Weights of a small image classifier: 6000 steps.
Rows from block 3 of a small image classifier, named by matrix and row number. Rows with one number belong to one neuron. Each number is 128 + 32 x the weight over its row's rms, rounded and kept within 0 to 255. All counts start at 0. Numbers have three digits each. After the name is the row's rms in percent of the matrix's.
After each neuron's rows are labels from the 100 images, of 14848, where the neuron reaches its highest value: "top examples" is what is common among them; "colour at peak" is the nearest of a few named colours to the mean colour under the peak. Only what is clearly more common there than usual is listed. The data: procedural textures in two colours, tilted and lit.
# fc1: MLP up (model.blocks.3.mlp.fc1.weight, 480x160), inputs 0-53
# fc2: MLP down (model.blocks.3.mlp.fc2.weight, 160x480, transposed), outputs 0-53

fc1.339 102:136135146097143116072061086175112126079150152139186052161172102148092177137052151185174141158170105156155129099161135104146131134129149127072112117058131143096108
fc2.339 097:142177255166111137118185127119051091159117098129102120150181091128126152110110093211168098152083104125099173133122056169148132135116149111156125088126117133145156
top examples: black; ground colour: black; white; pattern colour: white
colour at peak: brown

fc1.355 097:118116110129135147099115119118128108109128151072160188203106153146081185166110125049152129160087140115098104158118175126162168105047168105160108141120164137125128
fc2.355 101:148091098146135146153140125098166157119173178176144167109156114138140133112165117091138170154101101095133144102074122132098146069142136122153132119104156146056102
top examples: teal; red; ground colour: teal; pattern colour: red
colour at peak: green

fc1.309 095:116093123091132122110194114147154080154112121153158150133073151128094127132162115125082127100118190119204157100170053167114142082142138086137129162121125171125147
fc2.309 099:128085120139149075100137151107125146178144119167110118127115116065126123109145121122120067093102123104080116099094148195076123095122183123170108201166085141129046
top examples: green; grey; pattern colour: green; ground colour: green
colour at peak: green

fc1.396 097:154103150121103093091146141130142105105180163207095134138099115117173163137131145094134137156093074158148083115197109132180116143095159156046111185114073112112092
fc2.396 095:189153143127129138137117132107090101122127122136064129148136120186151116098090108096158150164130135101069102126165115081134109150172109096117124191138105115168125
top examples: green; ground colour: green
colour at peak: green

fc1.411 106:083100073174176100115132203055124141117122145138146116095092138178192117081141074131120160201108155118107101139127161153084133142138137102085181092123163151096147
fc2.411 103:078155162059123142177114177186134102084118076143105116159164102139126130154127150128100203142166178137112134163196157128187153138124111094066138105147114094119104
top examples: pink; black; pattern colour: pink
colour at peak: grey

fc1.338 108:140138163127126095145128059126128154093051111078147105076174093182132162136081130090135147134200120100166122153114105138130132120146118093132147132170134126172109
fc2.338 109:103122188180223027139130089086155129139109095174137123143187167136093187171150092124106110123105114170209143121063100128165076081105137140125131136117093163148141
top examples: red; ground colour: teal
colour at peak: red

fc1.66 102:065075140125083118151118135121088138154188112151073169104191103137126123144186111099091115127136189086144113107132148120139114158142129122106187101145121085135178
fc2.66 098:114127181157071114134103101111120134084098146126122097120136132106173116094080137156166106055099173057084104094181108121111084119123150136167128078118173175121166
top examples: green; pattern colour: green; grey; ground colour: grey
colour at peak: green

fc1.146 115:117119136146132097174119107132111208108084120113086121158180089086116154156084109102166102163183110157126182111131108176167120093066106136114130164200148142133118
fc2.146 105:131173143107140091112167168149139086163125183165189191117146144184182090121147150072069166078121123086165109177134142150136161184172058152150182115107112118094128
top examples: white; pattern colour: black; ground colour: white
colour at peak: green

fc1.367 097:103178109152152172088132160054140133091115161167134177133158174115121185119148099136108134162168124174187153153207135146188134145140132105162138093116138089157093
fc2.367 103:069157166133176148083184103116099192149105129171100190170108161179161138180127110125105159055098125050137103186138111123192136184135193134134146095105150146138140
top examples: black; yellow; pattern colour: black; ground colour: black
colour at peak: brown

fc1.162 120:114125114147162133161060139213140131153094089140157143139156135145144127091082199139101166078100148121150137101124079115111104132157088081104043129126136129101126
fc2.162 125:187153157138122153095160108115119148111137182105186158129130132097116105110108115166104132115104130073151080094159132161046158082146108122074157133170138143153103
top examples: white; black; pattern colour: white
colour at peak: pink

fc1.58 104:148150112128153100109119132118117150106145125116106151083127140166126078172150179143109170129156129166095103135096129174104139144139134129132117144081031141150055
fc2.58 107:103150105120145126146105129181084087189159108121117176151177150133083148144082149102133147139084167102134150098166170156110194104164160141167117104059111112093122
top examples: striped
colour at peak: green

fc1.196 094:093141134140177158094194200112168152062118134133116128122163124145161110156095136143134103136138134124182135161100111135118121133128141129068100170144164122093130
fc2.196 105:104116127099146161170106068112100081155092099107126118103125133128105098171084127123123099070139210091161191185069120143108158080179048093147131179141083102127094
top examples: blue; ground colour: blue; orange; cloudy
colour at peak: blue

fc1.237 097:146130131137132182145097172095127118156119136139127176154113134158152205160103112154085109110089087076169154104139077094160161117139155063128151094049127135109168
fc2.237 099:119134113161128131109123046133149146207083125086115105125180108081065149180116194130133149163174074137148148165160106108107185098125125088112083123132148105092071
top examples: green; pattern colour: green; black; ground colour: black
colour at peak: green

fc1.35 103:155123134144187145134108205098160105074156200139141147107174092115098122127140083089125126089127071132115040122080103096140103157163119160130157104120145098119119
fc2.35 108:153139152123122131192124160115092157209116163127128111110182161127131104128159119194159158095131140120124118097114082126112122128173131068115138111102119111121174
top examples: teal; red; ground colour: red; pattern colour: teal
colour at peak: green

fc1.2 113:114120116160125075143172076082119166132066175118093105135169189130123152169154128145055123142114056135156133151119122066093157073114111163168127113176088139090150
fc2.2 108:177098157137159112124161084150094137168035166069168140106102136119090127149104131151088131118147072128148100185150107121178151061103133098176119152069099192154131
top examples: pattern colour: blue
colour at peak: brown

fc1.132 099:101123127124112147138079177135188144100206170089080074149177167134135146159160104128105129142207131142155118178103125123171152113112135101135110216128084141180143
fc2.132 101:123126116086125078105175120119144126157145110113089100094121044132105114046114110117080138104121062191129107191097135175169108125143118139119196148144101136113199
top examples: orange; red; pattern colour: red; ground colour: orange
colour at peak: orange

fc1.184 093:162130168096140141125117154119131162159093100117054120150113160108214148130135084139056092085092081131146116114136113109152129131096158081118115133144069079127065
fc2.184 098:168180135124209065089145125142132141105067204116090094098117135122136134158073084121089094098142084116153109138138144129095139109106133174118189097099139065095127
top examples: coarse scale; teal; pattern colour: teal
colour at peak: brown

fc1.270 104:163139132160133101118108189135098051094161120123089142219134092130091121091144154059111107159120178165173139101174099143054113135091119188134116137086122084100086
fc2.270 092:162093133077160121136092147105136139167100100187092086127186105147052096131141136169126090134184094105117103196133148126161163195137122172087142087082095084139157
top examples: green; ground colour: green; grey; pattern colour: grey
colour at peak: green

fc1.15 099:124147089137154137126122087152111144171118171097119127175122219127108141105154112122179127109196149126112172160141119141143187157127137185062119143127121118155198
fc2.15 102:090099151094148076108105093146155111137117149111133163100094117104109106141171146144157104160095129139052096157155168121112110121206104077156093091112132104134164
top examples: black; ground colour: black; teal; pattern colour: teal
colour at peak: black

fc1.417 101:140115113139101124144162138126125154144191131175107160172117162117068151135112138150062105067096086128161163097138176089122072124107107181085138148110100144141154
fc2.417 096:156130136113136147180133156122165120128028124127132181122192163146154096101130067116155126106173101141134103059085131102177106114134166179125116153152122147081167
top examples: green; ground colour: green
colour at peak: green

fc1.0 096:156108104122135147120206192137088105125169100100167151135119153035139137108133139133196091126153186107085130097082107161059123118115160158125089132115109140136161
fc2.0 104:162152108168141098149152132108095106078171089142108212140066093110117155164143118121102139096129138130152150131184156126182109088143141116138133145131185116116144
top examples: white; pattern colour: white
colour at peak: grey

fc1.223 104:147118120091123128165114199088163084154175127114184106085166099145147148149125130099140200170196042119186104129149183096161139118127077147091122121122101173099115
fc2.223 097:128099115108056108141141099152189085132102205114127116127135120058133116149153090043062149173113091128110136103128139102078168075107136168123147093174079134150122
top examples: black; white
colour at peak: green

fc1.478 096:112116153051165092164116123163152148154122118100127161093102105188125138072122141094125125207097155206140127128075131130123112130152117132085157124150143150181158
fc2.478 104:229076106126088103133125110155136115109165152138114079108042148092076128142108126124102120162149098152174142136099152171144176082102135107133132164129105099098108
top examples: black
colour at peak: purple

fc1.467 095:049102141104063160089116161120137081135114108096182111110090133174142107116169110096080129143110117120130109130178109150107076105070100142127143108082119188145116
fc2.467 101:065109181070142098179087122148121131135181153063112179087131159084088137133122098097153118145135121153146151169087114139115112107109116155112147114139133152051098
top examples: orange; black; ground colour: black; pattern colour: orange
colour at peak: brown

fc1.313 105:129125142146150137132186105107130051071081121118114116119109120091159165109104158160139164067130172144109109145142176143095213141082129187066138222106133087135101
fc2.313 104:128097165141104165171056163106128152076139171090142142128133110076145131089154157103142100046152168154099081104183104133125149130165140107177101073133135114099126
top examples: green; red; teal; ground colour: green
colour at peak: green

fc1.51 091:157104157152116131105144081139114169117147200112168132099155199128143116158127097063101165120194156118146138136087190163133128096096127120052169125136088207207158
fc2.51 099:119143105107071170159111190144108095148137125131133133072116156169135096142089152180119112170108118113145079115121127155166146114153084214170117113132163121160117
top examples: blue; teal; pattern colour: blue; ground colour: blue
colour at peak: blue

fc1.111 092:115187126150086210113211115111114120138166190155087122116089191147106085163150121135159123146127136142129138107135147118073129175145130146123102169087114138121122
fc2.111 093:114153156236085127073117153142068128136146123117120134156149155144086057167117160181139101103107121111141152099162127124110107043147152159124145141126089139145094
top examples: yellow; ground colour: yellow
colour at peak: yellow

fc1.28 107:078142161120123113097100159182103077095158138111089113145135081126108145128153177063133133155126170158170118118140164080125059102101144100106156131100149139151150
fc2.28 096:162138105127078144140091142141211154157125078114090158136134131076083109180108068188116147120134115132113113103152080088142166187118168075150104113146067124177127
top examples: red; green; pattern colour: red; ground colour: green
colour at peak: green

fc1.27 089:138113200140157101107160099097153089127105116155123114158064138136150127147145160068155155142145098159098151151112116099109083174111103125147168148150081132213093
fc2.27 089:137112098100081105150102135121029136150082146191077106154092156140089058124106141115174084116123157112125120059123156150138142120100098109148116149147124160137060
top examples: black; ground colour: black; orange
colour at peak: brown

fc1.378 093:113147105110137162057182093099120135109140127118121115103116135140143182187115131129134117116143177157108090127149121137117128189160187133157091145130133154199179
fc2.378 089:121130112126121149187197159171148131165086145081122124101136147119165171142135142043082189147148122144089130142083205114080108100154146109168103180126108013129122
top examples: yellow; ground colour: yellow
colour at peak: orange

fc1.5 102:097113081130121135053131070167130162127186169107102100137104106119129095117133084156112130126162098123187187150097115145066126152122157126145155109115127134085086
fc2.5 090:144115078109128124148131139101156084102079133139143086100159077130096143163076170163130135166118166127090135086124131100080146137132142121112154111094088157080164
top examples: black; ground colour: black; brown
colour at peak: brown

fc1.452 097:103131145133100151124135135110152112120115161125179206145085157113087141141119108117188108152119132163098089144121121082112154129080079130088104120166077122140150
fc2.452 106:111098103114120185120139139095129136121120133116135154123120155151108081144132159103156174107149131151111084136109105128118118042191113138116150139135150174148087
top examples: orange; brown; pattern colour: orange; ground colour: brown
colour at peak: brown

fc1.259 086:111151115101098184149126142197126120120070132147111152128181134155148146226128143125139141083191156132126138097144155120195129120154116122140068117063116144070102
fc2.259 099:109125158132102098163156165168162140135063148140101115160116181162142126177131139166175184160120089124141091099103122161088118171120115100149108122132111107150095
top examples: red; ground colour: red; pattern colour: purple
colour at peak: red

fc1.21 110:104137091134103086176146183128128139109161083151101140188118140146109115063142149101128143129144158119102179134096145096102111125159162162156179109081078184129153
fc2.21 116:136206070103182143069120118166111122110140157110119107097048076151161148106100080133124151154134151150072150141131133147107190094104171169110148145136106156110097
top examples: yellow; black; pattern colour: yellow; ground colour: black
colour at peak: brown